config.toml
dataset = "made-up ball-and-stick molecule models"
train_examples = 97500
image_size = 64
crop_scale_min = 1
norm = "layernorm"
inner_norm = false
patch_size = [4, 4]
conv_stem = true
depths = [2, 4, 4]
residual_init = "none"
beta1 = 0.9
final_lr_fraction = 0.05
warmup_steps = 1900
weight_decay = 0.2
Rows from block 2 of a small rotation predictor, named by matrix and row number. Rows with one number belong to one neuron. Each number is 128 + 32 x the weight over its row's rms, rounded and kept within 0 to 255. All counts start at 0. Numbers have three digits each.
Before each neuron's rows are labels from the 100 images, of 14848, where the neuron reaches its largest size: "peak at" is the part of the image that holds the peak. Only what is clearly more common there than usual is listed. The data: made-up ball-and-stick molecule models. In brackets: how many of the 100, against the usual share in percent.
# gate: MLP gate (model.blocks.2.mlp.gate.weight, 640x160), inputs 0-79
# fc1: MLP up (model.blocks.2.mlp.fc1.weight, 640x160), inputs 0-79
# fc2: MLP down (model.blocks.2.mlp.fc2.weight, 160x640, transposed), outputs 0-79

peak at: top centre (42 vs 9.4)
gate.464:157136078154138109070145068110113122128104154090147137168105122090153139109177103150168115141129093060127170137166109116158168165200103204129140130124122101145149155138138146081094139166070133140126106169155152142151147129120158106103125091
fc1.464:131117097179122127113121162154135119135093132116108121152051135140098065090196160090132143182197148195154144055118106129114079128106151111145122167172113134145075150098135150138129121107118146145098155093116089135131115104110089160116112115
fc2.464:059181072048115118091123184123125093139139142151126121126154144083170153161136109140098085056153167126080097109163081110102106125088093097122124176077149084101066115134116131168149155141090144162126115188112119124118116139104114089108190129

peak at: bottom left (38 vs 14.1)
gate.518:050100116114127104137149125083083130130105055095096134156106194106161148138178170139131128125152126126120171097220161125066126084108163145107137143164129153155102129136106114127159184126075093104106059115085216170161145090128151155169132163
fc1.518:149127115137161176125127055167156097165154193111111148110088147116086128186074135119120117138145129134076151149125091091121130133165105116155160162132053144102089127110133172160157160140128163111130115154081126160157138143076074115136145112
fc2.518:228155090153127142097117081121158136066136121083182127130107122144109162125074120093147131144138161139133119060114109217143131101115191127165071181131151120120113130189115167140113095179184177167114131126116101096120138111156146136145126106

peak at: bottom left (32 vs 14.1); middle left (26 vs 9.4)
gate.65:178123063119171186143158075119170125185144116149125119092106130079124096160168137128101085091150118129162141090123156113149112158077165114186113068119149160133152077139243122131093104165127185213135121181106124103126181138108143121142122076
fc1.65:132090097126160095134136068143160142105106092127140114096188200093116053131149166161119110094158152140157138074167125174106124130081107104178119089099146161100127125181182125128104142104140147169156077104112117061111156107106104167130074049
fc2.65:132130018108185114148143123109110134071088180100092136133126119161148099096201069138142145133094107155119122154152144167152076084120147144143116198152113090168125130176131139096179139098118164114131174179128086111122163135115177117151163114

peak at: middle right (38 vs 9.4)
gate.100:121136135112171150132150155168117115111147121157082159071165157136158132121106142167146078141077112128159149156100094130140150086181101149128134135135082110100127113067114099067139079155118221097141129189143157138176131118203108093108130128
fc1.100:171080154134155146104138163052111182126083194114092093168127090131116137127123069105063078116137115108142131180108197141080106203071197098173111171091112113153160116159114101142082106085128130119161142071196129118122081126152153128071174065
fc2.100:181156196079143082189086123160127116115159130043089076091111152153194126099115099105173137071102142124158153122120130136112127111128124131146141147078116116089111141099105181145121141110150075108133137102122142095117158121116142146153152089

peak at: top centre (28 vs 9.4)
gate.3:225117147043101144152099125096115088130144095141126109124187155118119109124149157100109154139151113176144121130133059115145079115154113131149143160098115178122159079105135131137146102168069150180117152148073152133080130122119068186181152077
fc1.3:167146192093126057120110083147127153106108100149154076043098104162140134196115184146141111128198112102120123129135066125156116113180096130106128156123104100130090144137139178125142102142129106101144140138165130109107159136117155134133161085
fc2.3:118113106157216037161162102220101143143151106162126123132113144147109104112076164162140122073067067127132114125142123123071158121121167097139122153136135128144121125163145149124210120112111061106112094104120178145110130131144126059090129070

peak at: bottom left (34 vs 14.1)
gate.225:146185163155098142091121107125095144098094139094120154109084119105161156140102156125153128138160218142127117131113120086116158123082110092131135131105115122133078142167149158150103135095060146154139081062086130154071087076120130113108173143
fc1.225:077148142130139041127092157137068161161118129167149152028166080143068125144144090120110113100157217134112122101153139118106178081111099130155129110088233136115122170162150150116145142107111132110113185139145097182119111138191102125092099147
fc2.225:128160063158128154094047140140178117102086096093137155121080122165161134119153130134151148174136106120154144154143097168092110165121075163152050029096106112159171120050113148076124100115132139188087143127125170148106150085173160121143109141

peak at: bottom left (39 vs 14.1)
gate.364:073103150138117089093154073174146105130051135125152150116116110099149093128108120174147196098083113067111134152117170123128122084151161157104122121167140150113139133117112161162136151099131130104106073102126159140196129057175078088165153124
fc1.364:115115163211124093157094180156083155181130159098105150115162141076120108177096149101135157160133125142123075117141163119054150094103156095112098085214153153143158086061145144155138127174104106146104091106106146106122161078138086064188165179
fc2.364:220145166132130092121113129126098124127122106129153170103175154099129157142128180108193073079122146123110125145119090142117117075136103156098043196124145146100136129091125127100121164091122157135087057147153149148137141131078115158129114133

peak at: middle left (26 vs 9.4)
gate.39:173173120075141110125138142136157108146121123099152107104109138104079052116132144147142142122152127131140110074083080156154113079115172156172130098099204123155124050093168118135090054098103121142134209093111137158177144133137138124098118109
fc1.39:151150202128078088140078142152121087136136100079062119111137203113171111106107055087149174170151168211135144146127118109129090082119102098166124155114104112111126162101115113070152107158111125152098177100097132143119102055139068141108139153
fc2.39:156142168170095081046083084107182095106112088152103136096195105172132130120066105096142206162175171118131124141053161155135144115142162126123114062163116172136103149120142126098120083155134190106125147075120143105139091159236163088164154165

peak at: top centre (25 vs 9.4)
gate.533:151134102136147096128110216115111129132129132107129125108119111082123133123169072132109130149138115103151137118157105177174160108129129139090166106130164092147168174166186088089085142145036124201104171126152058137108153138175136182165112145
fc1.533:153152173132185103151095099065125095154137163130108125127123162073036086100109162077113112175125130130119113120075172127102066077119139129129121187171080112182092192123158102115146129149170153131141129104136096177111112172132140087160179119
fc2.533:151164156109148131127089097165192087095142120111091077126115121193171112119086158108084154092157119099113145099102143137113130221155176105167093112164109147142157162138099123101210145120121118095171129122057169152112150154175089082132128132

peak at: top centre (28 vs 9.4)
gate.135:073151167098100020194112105133115106126161156098124118105108098143110147107128144073149084183094187168138100105144100130104134103120122074137163122132124135097112141093124137106085135117084057118187175140135205118073065113086090146144159135
fc1.135:177155149059107101154128144104118090072106164115139098106114151114169156161123145164064157101146130136181130116123100200107114202103172126119120138144092137096169090091148131119102083159103124138104122146172144145114150109173092102187143065
fc2.135:111069098128170138079206136111087115097126107144159137153187158113070144160113166137070149157125149108153121149147142147118097188165115147118154131122108115158161113109099101087120105107141120197170130181110173103162081109143150090134157114

peak at: bottom left (33 vs 14.1)
gate.355:109169093162171125136094145103182189110088195145137109110084158104155111122170102131085072087076160076184128116106135078126178129125168139158154122119112128115181114111171116121155146144067121165131101175139136116101070184132104092150094107
fc1.355:139125098113143146163082072125130085148153133138121118124118086081097110155096142105170157111172153129107125106082110174096095181097131135171122157153140091139090126153076158163074133133144112100076152175208089096175134171117132118075111107
fc2.355:130149153086064101118140111141092144128079136170148085051196121118162138139107126092044049170116072121119112183158140101121097086141110142098114083111121184146172127106155091109122172166140135118144073112161174146117081121102119152083125183

peak at: middle left (38 vs 9.4)
gate.449:097113117116128074107141149075086094143147166098151126174165179148157150196155142073163105121036115108146160183119118105128086106150161145123107067153184132138133109123130120148126126111111082090121160110179150162149151100125185159109110072
fc1.449:120125082098142184099172112107140136114076140145152096131168142125183095157169125113200151112120100126130152114095148130203116140156152230107088127146064113160090088126117123158124100110143088179125164168070156163172120187103126132082146158
fc2.449:075091136149130179133164110185141182147166099084126158107114119196141089108118123114118128153132090098171096142135138070122116108138137152144155116136152120142156115106181127191153090068147070105159163194124050178143150104170116151222155162

peak at: middle left (26 vs 9.4)
gate.544:157141168176164132114118141142091180160102175108162141154168111106094156143138123160173143128078128143137051084110193120160113120089143133122100077087142121109125166136139145087153131100101146124130205127112123161116129115147126098125084142
fc1.544:112135076128113160122156160126118117138182134123056196230153121126133095100146106113111111093114105092074149142164178165164169175137113124088177169137108137118128153059125085116088140157188114117120112167141136132126109183132119136160140090
fc2.544:153101162081164072232161149152139128174111190128147146133147130078159112080110238104066089098127147124103110153115153106151130167130144133130200167193098132115149147192148099156163177167124153086114070149127094164121156160122193094107103127

peak at: top centre (30 vs 9.4)
gate.243:150160070102078046142089165135160102130130175140146071140161146105113182117149131141112113127172171158170147067131087146179124111132097131128104088069212095063152067109149149084078078118092144187123127102126131094108163106143135165157120085
fc1.243:124069155105129059089169066079138119109111125134096160125134161178175130181132041145113149062160112120113099166133091136168139123138096139172136128130102132174182093133146166158104109075127221139142154136081125169090068121091101206117157160
fc2.243:118212104151161115096063088101178123134121124115050151128164115088142137120061161118152145100105171133141111123129091166102127112128231096087132133156131119098108157162154150098126114064127108213134175127126184106135167117166101153099116056

peak at: top centre (29 vs 9.4)
gate.261:091164193123113150197085184128115127149127161120095107067199127105158103174166101150100120146161134185044116101114106156169122155094126143140112119102096168174133148129139115095098082129101143162113120099178064089181154129112070115166132161
fc1.261:156170169147126082143149102092118087146100140115138150135155139157126106115167147157112108072168183123109141124081090144099119147115163122078172170144088157145135139153166127051127115134086142092162117062122110141113116094137116129193193068
fc2.261:105101138124145168135089171090086157156169129169132094185147144097148148099060105118070106140140155111149072099109130153148186145136123028094127077148087153110152137200119126056127147157144118113140168180120112092121115117156092090175108133

peak at: middle right (34 vs 9.4)
gate.480:108187169140097197147076079156157150150080152118139087066124154117131115060060183139153170180122125113113108171119145068091102152095127134209146141144062116120102142115123141145168108150097098154104081126115183109174162119133113129139110159
fc1.480:147094178128127072128146207081070175116129101153105081103114099145145139146117164089087095142096147126130101111145120166084110156123110088084133143146161115132108133116100113101095099110121064064217116132122086142093151110171148121127137109
fc2.480:099130060144146118122164212098078100094141143093165169161081134138107134089130130137116089173130126134192174135136144084123121115127129137154101113188110117170134152087140212149157140144110038137131086137145105153138143115146153163129120249

peak at: middle right (31 vs 9.4)
gate.141:206118185091112139134207125123129166120124144139140141093165100189090165161077182082107118132136107151098097108160134124143075154126146137104126100165115107185111169141161101159104166154124140121132109137102167114097128114151146127156129186
fc1.141:145102123140131059121150138100100151057108024121102166121166172155097137114181104162073140114085134152152118162178136181112138121147087113105118139100189158129154126150100127123171149060124121053145118119125108082144139081149101156124104116
fc2.141:211080178093134100105112075178179158131127138097089113143121098115150094086054148087093134134105099125094108163130105129097145100093104165134141156136153170068146151188161148089135172092162120162146094169144099134129131112087120138144105102

peak at: middle left (28 vs 9.4)
gate.320:076138187136120104138125142115186074140081063106076111155117127119195073155167129144166137117086107107207125120108149122122150110093173124149105119116134131112151092145203134133108095083126187109104087091151180096168144085149125141161130126
fc1.320:158111099119136107154137149076140095139063161108085155136076081088130080169200141109125116100072113144158128172112174080145145140106148095143117160140088114112140145180187118114131168127100148112138193136138167178162172119102096180163130069
fc2.320:106101131112125051097136093144109115153105133130101133211046093184079145134091083124122126176100103158147125088118121152151091144129148101108158118129114089127085137127097134125081133116139107114125123133109159171148118126090131159130139120

peak at: middle left (26 vs 9.4)
gate.71:160130109124200156141088134170152085160158131085102167155181197118122085183116115104159139135026165200118139104132150135127180105090135105116090113087138114076136107134107182151147120126123192102115085128197136138144132117148115101129105097
fc1.71:131127124126142142154056170160126065127126137131138136144179106115115081079035111152113184130160111134164112090121074193152130111067116150179186120127157132128133104113101133142100064137106172181095154096099130117133134118169117169095118151
fc2.71:149056092125086157105117160183127061155153145075133183097129126164119094168173118081128155105132064116110157174144132140154128154127131126155144099085137102116144156099144173138101082101128126194132100110068018152121126095139118095124114120

peak at: top centre (40 vs 9.4)
gate.134:067116150141170150103143075173171105126121179147117126184097111118186126151136162166143144082082120068223132159099088119142068127157100147141107195120101105110122179098122144106111120147131190061103128114108128140150098106136113078118126115
fc1.134:129141118138116126102115134098121093145199107100105108120120127068220125088106118091198111140116093106148093161075111144167156093157139132121192144200136095143161118138126119081088161123111100076163146183094162115119160133113153102101166130
fc2.134:094134158147119143096182121121125145139148118059076138114133118076070131140075080107107154129116141127155112138106088081150113169121124160137145170122129150088107165130078148141111103080180142156146183164195108138128081143077138154141118103

peak at: middle left (45 vs 9.4)
gate.89:101127067149087120098089108140125076142162174121122146156150100122177118112185131094129161139088156170195179145146171121139153132121148108149159075122126102139118103145175100187113123111144120166070126168103150147119117108130155173149089146
fc1.89:184060047143122113078180127152144116107117142134145124086071124092041139117189133178125144100189105110149127135100094151132141139171095119077165126115127114097141119136163147143108156141090165125140152101138097126153148105151131081115135109
fc2.89:152134079120141106105129154081050152140087109193116103149082084103118139118123140145214115094156112146119126172105136088076092103101106155077156153090110125119105091052112119119134194127109095152111120121078118139143140165097132120107176119

peak at: middle right (39 vs 9.4)
gate.182:130155146130165088165121125105135169166150154142068165129091099165127097091148151100084105105117130135176116165147179140114122100182091033133184077110125145137115130083083099069107101106174182067175176137115148095172120155139043126163141124
fc1.182:114106113130058155137152138125188152085145146090111139139107103106142184201133166056139129110157143143127107141078145166106167155090110110171123144123128177149093174075125093138112071158127101097143169139139103136155133161126114162112136161
fc2.182:118106126146139137160124136152099128122135159108139137109133080212100094131154109116123173076192148115098179118144094111162096172160139134156190156153097126085093155169134183139115120111125171061126137124165155205111128112178139161130158074